config = dict(
    horizontal_flip=False,
    isotropic=False,
    activation='silu',
    inner_norm=False,
    moe='expert_choice',
    shared_expert=False,
    residual_init='none',
    lr=0.011,
    momentum=0.9,
    orthogonalizer='polar_express',
    decay_fraction=0.2,
)
Rows from block 3 of a small image classifier, named by matrix and row number. Rows with one number within an expert belong to one neuron, the router's apart. Each number is 128 + 24 x the weight over its row's rms, rounded and kept within 0 to 255. All counts start at 0. Numbers have three digits each.
After each expert's rows are labels from the 100 images, of 14848, where the router gives the expert most weight on average: "strongest on" is what is common among them. Only what is clearly more common there than usual is listed. The data: rendered roads seen from a driver's seat, with toy cars, trees and houses. In brackets: how many of the 100.
# router: router (model.blocks.3.mlp.router.weight, 8x64, trained with AdamW), inputs 0-63
# up: expert up (model.blocks.3.mlp.up, 8x32x64), inputs 0-63
# down: expert down (model.blocks.3.mlp.down, 8x64x32, transposed), outputs 0-63

# expert 4
router.4:151098153137064149099135122125158088105124093087111136123112099119117128154127126104128149132132158159113094125169101122109120122128121122186158131090105121073144111101149110116137152161137113
up.5:089114116100109143114146097127148143114123084147140107120153133125107118157093127125142069104112126101119105114149082153155141125122124126158159144129161157128153166145130160167090137101184146
down.5:142163150140147116076115136103122136139119120128131099099139137098170110111113150144126177101117128112147098135146108130175141097146088098124156173136096166081150133111161141092147125120132161
up.6:117112131153129120110156166129136156092131111133125126153112080158143118133108123145106122124144119121140130145082078155118121139147117119166115107185137122138120110158072092125094175103165166
down.6:133113132141140092117113109068157152104120135152105130141132182126122128109097089130127135139146151094099116126155134150105153110111141140116136086121117143081162155169101180179114122122118106
up.7:098098152129139081094126125150149109163150132124152136125153166135200093115139123138076115121112090159131092150115134134117142178104127155137140116124134084152124106128128131122158106121087125
down.7:126076126106161163153107094117150120153115100102118135134119137099179130141142148126088154114116143113135099110107144107130139155106155149125123087148169137126169102160157127142080095134104164
up.8:114151136174096123099128116153153120180116119133148086155101111100121096117121190117110151135140140127128112113178072126145126127113144124173096140103091155158124148117128146150135122118100107
down.8:139140119134150157110148165134073135095195157091084155153074150119162089100108139131107137152117146115144119104114109161136127166116111148132096144117137115149146137113138112161113133144116132
up.9:127135132088164148110119148193065108148141150127147114157106147094140094114120111129148150108138111150163143128089131138102134124153125134147088125149152073106108098168110115137157119129143131
down.9:136116102144168135108092081131150152129087097138142115126154136096098125112132103154129131125125152133058155128155169112158149175090155126146136132141088132114125081145151140115115123126126164
up.10:147114080155125111133083090113173183136114127107117122095135088177148128132149126099131106150158154103120105077158130157118144114133147129094161137144139153119107144133127154098140141110156107
down.10:126110123135124166120129171132112085135093130116131126112161158114110158100146139143121119123063143093136144141110119120107110152141163106169170166152077112103151099107152138130146136095168130
up.11:153136130124097135178180109142134131072142110141139167133123150168112158136146082148135119128130129085103126131155107126168101164113138106105144106142116076115122158092127148114120101096111137
down.11:081118135132134119124122109116116167133105096150121108135133098094134157127121129152146089105113099190127105135120134150124086110105128135124165172160134117145116144148085127118143167124160195
up.12:139108131129113120149132099111099144131131117144165103109163120149151100134120116160171118119134132112128139119132149095132142109126154096112127129093113132145158009135136147149120126147156155
down.12:122123160144157097132155118071128107134104107120075144134143137115098143131132111118152085108154141150074157156162132138129107159152148163114137137107150095152136094113096094134130157105131165
up.13:169151107133125118151125116078097159137103113101120115098119151159112132059155137124135133103144167092127166116164146131137146118147179155137143122111098132121132136145107156075131099148128111
down.13:127115155132145155151140155157117148133117171134133182124144110157128146139109084091093112093121136138192133108097137138118131144096147117111157113116135161105129085115081097133128139089112157
up.14:136146097127121130119112104152122149170137096151087129137152129142094131099176145111121182113109128141170127148126106099120147152094155177148114098102083145116125121092166113130155120092143124
down.14:139129138145139181104146108111133158137127138087105111133133120079121116127120098112130174103090143116138100128154136117144143129081171105098108154139159183103166135125144142085162139095135132
up.15:173137057097121167136143060104131096149133114125182148157114120126125131109128124115129091121092107163128136136131124111122128122117113126137146144147161138140116167181132099154095123123134147
down.15:138147084129112125115099119121133134148105031144147140143132140105180144129140131137127100164145140154117127108117112132140112131133095122124097097143112142125095151136134129158133134158087193
up.16:083124124104119128139113138122095132096125129159162118116144163132165118131090116161111034123100131123125139141139186094146119127135143109132147153176134119147143146118138115148099126147139094
down.16:132126146134174136092118123118157162095148119106102130133127115151161097132089148102106185116132131111152128143127110169129150126169119120101109143106117187094150131131136116069145141087145120
up.17:154152139101109126076099106148092083130115161099123105170154143135123114154160121087153094108114131140167102122128120108118164138132096090122164158128179110129132132143148161143146153112120134
down.17:151095120116147131142133084148145113172136066094121140095133151099139137133115143125129133168117122109152118143128128120131120101100065182098155116123122154125129109119130116117144167111089182
up.18:118130116138139135124120107092135117158117109135121131124130091130132065117146136141136086130094120083139138180136139074174099152117176157115166139149138137129174162117093156131099130136112120
down.18:102154087067138142117143112115099152125126152108146171110133098122116147126140125115115122177178107126050138155135148157147116141144155107076136158126139157123137107144139116131142136129145118
up.19:175076095139108135125104126160102129117140184146108145095159116148111135124167155113079173129123129098132142143118091130138094111152090134142131089109137150125152148100128112140159140112124161
down.19:122145147157170171123123090094123163112114113141115118159122111103146097135112124104147135110122167125099124121150151128134194151122165137098108161119117147118162066126124093124117156091108134
strongest on: dusk (100); vehicles: zero (56); line: no line (50)

# expert 2
router.2:148123133200153089154133180104173107145144137123101139113109125105111154124167152160137148151129108144126147128123107081133109120122086131142100131128115148152150126102150147127086125169121091
up.5:096099134148126149121124123138138145119139165088085159132167093166125118155086106122053153118142139121120117157120069136138158161145122143135137115155131163137104117130130158118108129086136135
down.5:111108130136078072170109134085131158129127082103116133114150143127133140123123115091140099147177125158099161131159148120149118155115096139122130102137141104146128120142115108150138153142095193
up.6:082168144125124153106094131108131169157140066129128095137132094145129145115177126149115193115091154105162123127095124114118151123137141127158129101145108153107122120141123123115123165086144126
down.6:136139151147155152099124118097120162170139108148111093165129144113154092112128137123086139116112151118154125099138149096143167118094111126119155126114105164096163131121103170136155059118118112
up.7:080133148148126089169125090149124143109142074138199137159142129109136118134115133179113092105093111129123116144134108141102138126136122153133161130124138110144115139058133113130141136107141158
down.7:105140091087111137128133110126114172102118134154106154162125090126149173124133151134138158098115127114125108116186147170129156086119110124135136126092130106160119152092114162076119131134164117
up.8:131136138145125179105126096162127162121138121105152101136098113138131149171107121150135121110117193151116128148148110115110091155141149138061119104116097112073121139113136121165165119117132105
down.8:136180100141116136102150143120127086147114141116139143130112096185112132109112060182140101134150167130111111124086145113130091123137127129179089115124121135155125154133152154132122115133128156
up.9:133139134120131097119121125153129142093125147134126136140112099138099092235112096128151138098113108141109159095154093100142126113144132140145127128122137131104112143161138113169153170113149098
down.9:149168136148154160138115121122122125134163145087140108156131159127106150099107137090133077162128131087111130131124105142147148076162079094151129142165132103161130107083142150113122142127128099
up.10:118147142086131093091069170142095158155118165121130125141115170123158145134156111159109119125130104114141094133081101137124153153137163128171137133128144104144115105142072106127126141110124150
down.10:104184065143105114115119070151128126119099134147125142127139122131154118143117101132126142124138129124097134140121122146104117146122126120132149091151115135123139174119105085141173133149090207
up.11:121137153116112142105134123148133121155116146167134117114098152119125106144198141135067117128106146114110109137152106133125175148099120088152142119143099103135148063153115087159123121143163129
down.11:115108141136176104138119074137106116103094115086086144143127130157117095140124091083147151134112129134082142185143121147121157130110168159121120121119155125168163133115128136126135148125106168
up.12:115130069138141083132137157158137139122119111169126130169112147145107116156111112107150104106063095103153144121133120088147103158155137127122108156095152133117098130171148127148141171113116139
down.12:171081127140131161186161146095121127135146122107142126144122130098160161083119136093122094138148160141096110095183121133113144112110119102137115126129166123118132084115158148145106129140104104
up.13:124107110136153170137142125185117086145108157080174091126157111135081121138141095100178152147150122098117111120116099116149119091154128143132157163132141136149148107097124116111131144107108132
down.13:117145132135116099121133058128125165128142166150093103146099146117095136168099131126109152106136112152158133154108131115121127180105145148097143116116135107132151155159104146114113098123161066
up.14:104112147171126151164119117092070141175145153158137134130130103109139077119107127147135124115143114114126080110173109149154165135125162131153103121137106077143137134145150131111120130151131080
down.14:115104139119130137139136147119148085131145125082153143104138105097144146132163155127137089149086164125135120115083133121120075149177156119131151182152143150119143096143132095086111158142138114
up.15:111148159118157165089175085076131129143107125138159109119104079176145106153117118128123110122149147173117132143103127112124128145126132134127082096100106133137145128164134128172104097125162120
down.15:104111132128158133135165151145102103149105110125135150137126130091090127135183099144155104111107136122117119084107127166157099120123132117149114120153146081139096158143157134141058160155157128
up.16:111138131138131121119128161110116189128165101160144088138115132106116116094121127114138113128135111119129110130064105163137100129164161156162098116183122101161125127165103095161113143102139141
down.16:153124136129092100120112106086176161153058155120136115108161183097089108139118117103114118165120124148132130117148129134163158135100154126152118111138113170106142100140116130154136115136114100
up.17:117127132110139138112091153131103134135100078170134118134166098151126107131039133159105141129141095143143138131073180136099119135155114143130117155157127127115133122140105135148103142152154139
down.17:134171124114115109139093100133115123078088115131147118128140132125149086152132087156164087151138109144065156120156092134131158136120166170138116128110142120148141135114145120170129106164102142
up.18:125137114128118150079121128196109125161102093127105133121132158122115140121139145144097154141110106098136132149101148172125124145114129112103155144132148064123140134128097191141102101102115165
down.18:131159115112173133139125059138133138086142094126116114141120131105159136133120113130125129129140101082121118095119135131143155158130107111141124135113124137129113126143158135136122109134133244
up.19:097120147126123092102167148145119182193094169142126130118114138121125085076105117145132080120162134144104135130114110098160135134127162138121112109137106105180124124145135124131140161110111130
down.19:147090151168114128186139165129153105132090145089152142122118185104156105130119115089110114117120138143141121115121127118124080127122185131149101091145125152139121088145128116153136150137090117
strongest on: vehicles: two (71)

# expert 1
router.1:163136129108107070139137134074133149133124115173143112095120148161143105104111088133115070149121073129150111145124152110099119094113122120130139145143129129142158121153142132142080092167124125
up.5:109146120126126136126146101127121170115108081143157108114153101157149084133066064142167085136137128113114108126134113144149167131141162108142142115118150151111166111142106139143099139153156114
down.5:110130139171124126082143102104129170123134140136106108122130141083154097127093116109146176128122150109149143130122098140144142105117129102083164126146116176103184149104153140106151098095119155
up.6:121112109148126145110098109110154152121117119135118101127150086113141152143166117144109111139091136122126132183120124092150096183125120133160114095116126136118148134113070214142120134121126142
down.6:110111122123116182126146099137094134086102098140140133114156121108130155138148084121100118142159116116095133149141190136088125152102147126066115141125172143119138118121143121118150133151137183
up.7:130129031102115144158138153143096153106094101117119114140131128143115125135121132150121123121117127124146164142141159151095116123154097183126115130179152156125136094116099141152146135106090125
down.7:135122125165116125172138149123116094057126164134081114133126109144117138132177130165125096128128086134150123130164060115118144137152116146129158149113129093132124116143114099151152139137089118
up.8:098130133131114138035163127137197135127154122148186136123127134133147090132142122124125132131149103130125154136090098106091118129157116100124114123099124132120135155117133121139186145124123114
down.8:162160130102109122147101153177114081108132089107160091144105154063128106111138143150136128156115088129153119102117091107137099159132121147146143151121133146134093125146158106165132139155125138
up.9:154153126063110120140117112128120100152104169117146123123182129138151109140103128141106086114102132103117150154128181077152129131120169093149141132102163155128115109103127129134130162153145098
down.9:137137152126175126112124076084110157119108147130101095146145150145147134113064134100107170117115159142160112141132124127109142126120138130129139124131098168106173110134165149115140099070131153
up.10:120144089135101160219125147148129118080149139113117104119100121126129169138173131109159123134095118112105110103134139139142123132131102114126103112158106162132135092133112127096164142098161145
down.10:163107136113139166148147128124154092130090146125121149121130158128115121108136092137119145082150093141146073124156156071085138146138176129137100143107147167142090098155123116135118156110132125
up.11:136174129122126121112142168167105131162114165158129128102121111097104123133136113099078148126153127145131148101139103129129141140135147092086114111133092136129123057153119140166157103161166108
down.11:092113173149148097095114079099149125115121128121125150138096112116090097125135111110182130129148135130088134159166179164118139102135167149137130155118116144132133138118120136109092131158143078
up.12:144103115129121144148130091128139144131161143112104130147151119144100111139128120109117117123119148097154080142120133154092159098083149141141158132177145156144132125083081140107135130084110198
down.12:097111140104125079138118125138128079154132160064132121120148126120113104170115113112123131160138092115143132160130112085081165134133154112192140131098131119129139165147160139157136111132126135
up.13:143106151151116107142126129137128102144144126130127141120128095165105109138132124146175176140135138110126143139142080129121145133100097124142136113045119162154150053109154113100119140118157146
down.13:135150160131152108159124157104123105146147128107128135117118114106153097145157122144128071094114104129110148134152141118164116144130140160131124113169175076168083122140090142127106179112102109
up.14:100177137131125101127118144142102114116139131110147082089144090210100120123149143104122116104143098140113091121134101150139136099135162121164133104136152191152117135120159124140145123110135116
down.14:169131127158106108135106123119169139115132108149124141113112169194137128112141121155121107163103111152146094119107153125126132155111070147090097136155130146146093141127080121084123113158120151
up.15:106112124096130102114135126162123148109170129153138160137132129141124090217129122127142113115103096111112146121133126100138131114185095172114144128130140123078112137159119115134133179104102128
down.15:120136158134116130155126149114118078135167109142125142147147155094112140092120138100110110154144139103122105100136059148157164130160105117138130118112162096181141121086123122130138140150111074
up.16:141137145121115176129111106144161114109119130102099118127161138108109106103107112143112129104112148108133151113140113129112153123077145140145177213127113124105127120176127113122185111146092132
down.16:098110146145186137084104116131107149104177108147102154142124132126158118139082105147119129082115137155160125154106123155149135143116131142084106076121116145119162137155143151144096126089127145
up.17:132133113118115123099158129104121150188109100092189122146138129119152101106146156151118146119152111083144147106163153098126156118134124153099140096079135096124135141135116125086154171113113143
down.17:158134129163202116138119136145135030150105096106151121126104137089099137139142139087117106164118109138131119103134114117159118161138136143118104117122129148132126134128109147120132138147116170
up.18:162123144099122160100134125121119171160149152185158062100096147142082134128138122085151143123125128132096113124147124141141156118131183115134126103150099106126123099112136118124148121113167100
down.18:130135085125080139114142128116098156098176127152100149176109073140132162113128142161127152102116151143126143120147139154108103079123129134147149141106132090162126119084120122141128128105181115
up.19:136149130116125120097133142148133151140116152146065143148120116105115129140156110089052139122085153124103120128123114121127137132141159133124129137221124139121143155111103150163134123111144100
down.19:115141171144145084122098123103138155152128111102133124144112123130148060137146123095118096133113110126070156168144154121133146155129146175123128124156175112119166119119138108115114136112103176
strongest on: double yellow line (83); crossing stripes (83)

# expert 3
router.3:113131134090100147115139063153137119106111158108085158124138113132107086130087133103079098153130143117141123130149122136158143113111148166100154113180176125124129149152133122134126149104116166
up.5:185153133078104095139139135074139103092088152126120104122124170156137095110158123074126156130135144111150130141135112149149161124091125143106131151137117127162106089170127129151133133133117129
down.5:108137147096127125064141119109099123139149120139126147159129088160108123091101116142141214170103113112148112144161129140154146109113114148125123147107121168126140139115131119126084130112152090
up.6:146115102135120076148104167127138124117191130170129118092120137128118081063137114141128116103158121116139153116130107131161160116120136146096118125154128164182143117124122121179123128112118110
down.6:082122106110096130164126122129107132143166131125178127123134125105107140137141140112150154118139126087139108085137123107134148090109133094171183151123108120088136136150117172167138087130121083
up.7:130102138126121136143136145088122113145121113180148110196130112092149113125161098081144126119156143141099117128081164137136130111083148114136157127133128100138131089180130110103161120103133157
down.7:144086101121122157123149101142099086098173167143153125123132117149122127126121133149192139125121133120194112098173147125118110097126113128156104132141135107149089079113122145131115117091128144
up.8:092114169141109131143130122114117139179062093137170097148117134159135124133099107113130161134159167149117097087139142147146133100108110159140125168107126109102105127128128105104142093158159122
down.8:104080137113173136133124191156128098095148114106167164084129101135153140135090108105114162166121153102120115106122122116124135120144169103124142142150114135137112128117094177146120132165130113
up.9:077127132133119090154125160133117146130158159077154135109159132108173090129129160183130127099153143130117168124115103123161126129105096127131127130116146173144102136148110109106134124118114068
down.9:140116173180119098128148175084142107136084142085126118109159167137134136150159101066134111148118120160125124082099137135134089133121135145122164130124128138114098127125128106153119150142130160
up.10:133122135111133138144139100159115134101120129117139105131137129189089142144184150080150151168110132145120120140142123125137112116068090103179136155114131107070150146101092110115143126119126135
down.10:083117131170134092110110118114117169144132157112108136097163140106135102122139113100126140087137091089126180163126155129153138102137124155121144093125149145113161124091165159131151147093160111
up.11:104155076136132103087137158146095165140097157098124136136201119148127144136108135109070149114114116101103148128147118102120163155147118140173121130140122135138114123151126133111159158118114093
down.11:125128121148189144136128065128140118174100087104131119125119125138119139112153104137100096121109147161079139142113146109157100152141144110130133125122125109147103150130108119130132159113147211
up.12:160154147121152107149109144108113149173133109130177098095124129182093130119137127128136103118114131092145140141107156138128117127142128161125131129157094127121104173048135150119095124092102148
down.12:108138146141155135131106131146106110153131145048142106148113116138128091165137108102116173168097099147130136147116131107101141103090119127170142124149138166113125195148130120110130096118113130
up.13:131110131116125109126146150115107129102150148145158089148123149131156145143135116106138119116148088153118147051140168139116154066158111125135137110141110150129120109123180088166101168139115113
down.13:146127150094119156125160152112127145101129148108136144126128106148106144140140118138105097150154108122068125105119120139127135176165111119126067171168115135142186112126151134121149117135121064
up.14:088133168109163154117117132088110111131122095101136149150145162151132129131167146139159130131140160145089107129118121155108153145131138098136131112094130143084121071106152130076129123086161159
down.14:145148076106091154125144173131121065142151121122181136113098084151129091132141138145128137121119110102163148078133117114095169115114103102171142155127126128132148144140138138126151145106123118
up.15:144130090094111138116126132087144164133130097106161168140124083157174101113132128159145133117155103137103116132109109169162135092085115138171130112096132165125126103140172113148095135142129118
down.15:144157087138067114127131174142136145131117088136150127160133146134158150123140129135103126165116144166102092103082124136109113100085154110128094135150111161128104153133097129104132137176130159
up.16:103113141154128082155154134153136088159093080100150174147153161125138140120131154149152104131135117122120131139144142127114118110152120131093112125081136083164111157066134157110147146129121100
down.16:106130114087146133110124102146126157100214142136092152160071105160132132102143143125136165081114132142133112118144143149078151121114090113151125136119133121162129137140112123123120129099161141
up.17:138136104128116099105136155173120166118154140085087150191150090131108099137112147158142106133096116109114102146161105121122149157162109163149124124125120139116137132107103148126152164085130092
down.17:130092118126142158162131083101132112121126119148178125097128155115111120114161115180126134169108128161109114084125126122113102128156121072124078148152138169149150111123139136135116137089113166
up.18:127144166155119121120151117113100145152133133131127111132093130170097131133164123110142131163144128141104108115109145140098108123124140097089116196144142069166162086092112114134121138177110107
down.18:082084134098165117144159119105116164089148121145109136092141123116131115148115089083115109149143148090116165150104126143141152179150164120097113155116135138121171096159141157143138131130119121
up.19:095149130089095128167138147091109144134095165177099166133117120096120082124141119105146134136129132103152159136139113151153137125102122141092088152091118121140154142164107097157144173110130134
down.19:141137128147118118135144149112121114101150135120098124128141175136123144108098155135124119095129108131152150118150114176144076071098098114077156136126153123110106141115112124158149128174189092
strongest on: crossing stripes (58)

# expert 6
router.6:134129133085080160151153074127124142101088093122114128126147134122107126133132124068139106123114126113149146107175173157132178136127168102127133115094150135122138145143129107097158116109163143
up.5:127156071120104123130128081108091131149155110107140101101166083168105119148117148126128151146146112133117138130145111132137120185138133152182169134133149151116112113159115083125110145103099140
down.5:091106119122156128152102182112165075138106088143174138154111137108134148133159145106087104097091138166104127131131108127158110122157109146150114106141103164115129128120137151135119133099142171
up.6:145134139148124123102108088172138107145084108133120097146128138128098119164102121079092140112097141170141159143126130147149076157135155108131097103124100135140113166147138091169147151107145152
down.6:128090139142145158125100177113134128127115082116120105110143120121186130125174153123119135140090130109141110101138079101130134129142115109136166155124146126122151083164100099180125141122111175
up.7:136145129129098104131147065129147124107087114099099113143126140091128128135096152147135157126093140106154103157107136146171113142123088162080142162161158148117109100125109162171140142145126112
down.7:128130140157124119132117118144121124160129085127126130138074142156190116122144117143131131100118141125139108120147156131165106080127087129146107123152131123152097133136082137120100117088134213
up.8:107116156133115154100108118119106162156190078196119125110102150128096164123104122119166116124117084145134126126133099130105103127110094116143126144146124142102150160113143117154147112110132175
down.8:119150114135118131081151182102121127122098077139130112156130151086187124144161124134124123134150131133110138111078080129152114138138137134108094104109113156115131148148154110131157121150136188
up.9:138153100151153122132127149163120124119119129119099135168132107166107119143192126093058122144090129099114094139108093121137127135168138153122126155150160090130119148097089137142161129143120107
down.9:104143143146147081097113120148123159119123120114121132167137134126127140105098096115153117109137127131080197188134151134166131125130174139143158116121085125116137113078116148107138141088145125
up.10:150139100106132161122126169099113128117119159118130119078121130182100170134104129151109150112107122109133128095167106127113129130176123177166122135118124111048119128147117123140142162121133128
down.10:102109148099097134150137110119124133148098130134142126180139100076095153132142109103104158149153137144137131117143094115136111131097146140125148075112129124097139124145163175176166102108079127
up.11:109129136143117114116142114100130169163085169130110134127154084159126135141144129116169104113167137111150099157106115112136149125100136123179184109106138088131092115150158150123085107138108113
down.11:104116147153151112129136105130202117123093148093119108080178135161110111129117105095163113105113127109131123160107128162121117141144079115140148114142138143135185101101144121154117143142123105
up.12:097111100134109116112124126098117112110156132096130122140133185097131120121144150127125129118120147162129095133136146171143090184187113165082143136100148136104132143135076112129165146128094116
down.12:134148096104111177103093111127105124116167073145117117153137120090106151110144122204139112145107146145113145113168124132100135148091106137156128096099112130136152096165117131132119128110145150
up.13:064116109131118141168115176135097125136135126092093112129120131110160131156135107157103109135114178126108089111120133129146179134096176091156121124117121142131139132113117097118122166158168136
down.13:155089133126120126122139160169120138081120153114136140139156121115153107133120140098095170165151121163196112116110125085097145120100157152101105162126111131129121135150125085145134141083109113
up.14:089131129154114145166126108139076149115177180099123151137128157117138085098122104112111125143131091130123117160100118110075146137117107168166159097158103138154156154119111144121127123135139121
down.14:166156165119165104152141120162139083113099174098146119109147138132116131120126131117105119114153147104080102124164134116171147105110109098161127131161131135122132148125148125074072146132136099
up.15:131195094120153155137091111099113153120113125131145138148165132120114138134143140111078125076120144132151121097126137154123115172133165080110101087111133153113165123153119101155153130107148123
down.15:122118137103095171153094109082133138134158116168090121126165120113103125119143124155137136130142149138116112088139109123180150160146136138122144137120138106089157124150091093151140100136079075
up.16:174142150141110146129095112107144075081157174132135161099154146132120149115107110122111120106118095121109127129115133112147099136127158122152108093129106121124161122122140123165159088142202127
down.16:145140123130154156153120120109185099140109082147154087114158139109135159131095149118112101174127127144082133112166152119158122082097138137094112128150134141112082140128125158107093153116119131
up.17:119135174153150107106146131143078086139164144112117133166178112127087118124171121102111092145124144103152110116139098106130112159157133137144100125075153134135121144111131104146090164128153136
down.17:182139102116122098153085135126128164107130133156136132127130090124207109110117167144149110123132120104127147118125143086097148136093074135134124149125156100126128129134113115125168133123134181
up.18:118124117149129122133151138108155158167165097152165143100098167141113115130135109156133057108143117086142157108110094128107156101122111133131160140136134123155151184120105104118118109089114154
down.18:148159134159156161067088117131120149107128138138150127148109121107102142151076107102114135109175142137130127147130121167105135143127160151108090145136133119111151135101177109094121109101171096
up.19:165159130142140071118113106122149145166124058124135126133113159139103131121177125138098123110111145151194120118119119132148117128168165117121063138148112125132140116137124149128111127097110110
down.19:113164121122110110119168145106142144098130128126116098119137170120107113133069122133143134097177169112139134094165123145146154143104105094166165137130073115107126123123142087142146155089133119
strongest on: line: no line (100); vehicles: zero (36)

# expert 7
router.7:143149135125125146101109199177083184143154140140107145142110130124108144118114127119135133105100131103131147118080081142119108123137100146154067133128081126145151100128129123139156137113114132
up.5:125105131137111179124141128163100104148097154073148129114133092112102147117074124117123135143126143136108162125124094089147106143171180161105165118079137157119130126167137114127133146123125139
down.5:121161093141125149124121094112123117125093119132155160100149111177165115128167163099122161117114145117119142128118106151091088109144119153156080116134107147129141107103116123147166165091125179
up.6:182152100125142132144121115107150131126083153087157116141065093148123113077166128126170133120127148113177139095149111125123137118097125145132135135138142142138116118158076102163139100127137122
down.6:134147148176093106097137149118155178145105133145113079120156157116083103114088144117111135136151119143155128125131161132133175146105147133100142112110117113095161140111118148131149099128112068
up.7:141138143129144120101087115150147092185119138092150100110119198151122130100152124125094135174147134133128118139135109137109135119139085092112141157137132118170112139105107182112104104103145127
down.7:123160115153152097131128078128122112103135085126145136135119141100092126107117101125123145111137145132148087114127104101158117146162129117148135119112113135141147129099151103136169120132145234
up.8:108141110114140156082154101099101153123175133130144108123148164097120125130109157111112131119130140128185160131156139098134140100136158100103133066124109185140113135116112111145140140084127159
down.8:118108190134149131151111134106086131161173112121180158087165125169144104136121134103158120077110109135152077078131134099104149136138110107118112151132142119126137145133125125134114147144119138
up.9:136165118120125136115107141067155101092083103135116117154134127140123141128120117119121144105123123152197132089135156091139100148152144126125113154108145165083140143111119136166159155135139078
down.9:135124148139161100169152088130143081139073179098150117113150155139126133127154096099179112137120154120111107096162110123115132157145138092128108149146106141138122088098147123140127124158092132
up.10:147099124151145085154135150108119156160143138178135113127115072128132088056121093132125122112114127124134130147097137105151100153175150113107124099141135157159116151162136154142113098137137108
down.10:139126124102120158121169108114121172096113157145115161114171118129113131116139079171081103119146122129091152175147158119106133153096122140085097095125135138152135120096121137153159105152147114
up.11:147110109138135157100135150191134121124132141137107119168143134127141089098102140142073153145142146092131093127145123112078177150136132118135173114107176099109125144130103147110123119142083128
down.11:142120151115176183121125028116120118137124144127129124133129129139159131115140130114127125125118129140094136144122156129142117123116105113112112127132126129125152093134168128096105137112161214
up.12:073136130130151156100164123108142140135084186116127143077171123108127134113138153136137136117148163129113123117131102119155144138048125155101145116155118141110130118085112154128118127148138103
down.12:105153120103108094095119114139108183106158155138108132175094142148097154135121152134137104103170147139107142163093107101109123151144076099116138102125144125134122152172124176149121115131113135
up.13:105127153169127173126127137106146102126152059138127081127130102128122111095130147107115192125126120155124103092154156147137109084120142143143145158131157108108132140085146117086139156139124123
down.13:145136117155120172107155109099138125156093163132110096139123148108063145122108104117142168107145163115110126103167122138091109165160122148120092143126104151114145098118141155112154124110142080
up.14:130118126110144120094119126133130103161112167150061136153118113178116152106132134129109110102121138133123150162151121148136116130112123070109161117107155117119119124126158211114102114116167126
down.14:092115138100123121133130131086150098113122135152130141118128148121210121098175138127118124156135132111117128143137092123105161144113129095095120118082172147111125128127149100140136138148130202
up.15:162102124135112115074128127121127116055158123155169119094147117111144103128122155125129131098147099099150197128130142141129134116138104146139142133141115169108108141102133126118170154147145084
down.15:106109125125128150133152105139086090105194124107146167106080102148171133153140146110107125128111137101174094136093101131122108119137146139141115134138175139185115107156140121136118137116100139
up.16:107145140095137078109111097126133132200116160141131142098088171142134127136144112172132108112113074144132093126115117115145178135095130105150146163114117161161121116134144113145123106115149118
down.16:123173072163115133148155139124128097103111186101096134126115114145156104151125152113129157075119147122146124139125086134099128158160119139123103129158139125140109131141108099127144182121080140
up.17:123125115102123128149149091129131204092189121133135105099115140143126142125124131120133071083105097171128145131129135097116167126144118152151120117150175080154127128132107143112148134127133111
down.17:135119135108129078108157117121095139131202146161105143169091125099127149121083101102158118117175118146129155123136111113131133121089097138117165101114112109143105125140168115127149139118167132
up.18:170104148156135136164111145098143109109024096136117156123147139107101128147119123150129127136108149100125137143131124135151152142056138154135139120106142151146108126108105107136117130149116148
down.18:138110120115130122139165183142106124131128142065113122155076151152120139127105099102126114074127134129132105150157096099143153173137153104112131120131190118147133139160120137134097108140120159
up.19:111133107169134115113123115093104158083122202117130133129145134166128129142110134146111119138189136146075120128128120126112161133122130125162134140167079128159128115089104144088149135123112100
down.19:139097098140117112104114101081121141120084087166120131174155112142088152150152105155155146130124126105077170110150129112145132117105112133158131100139105126118149147150093143107135161137107170
strongest on: truck (86); vehicles: two (76)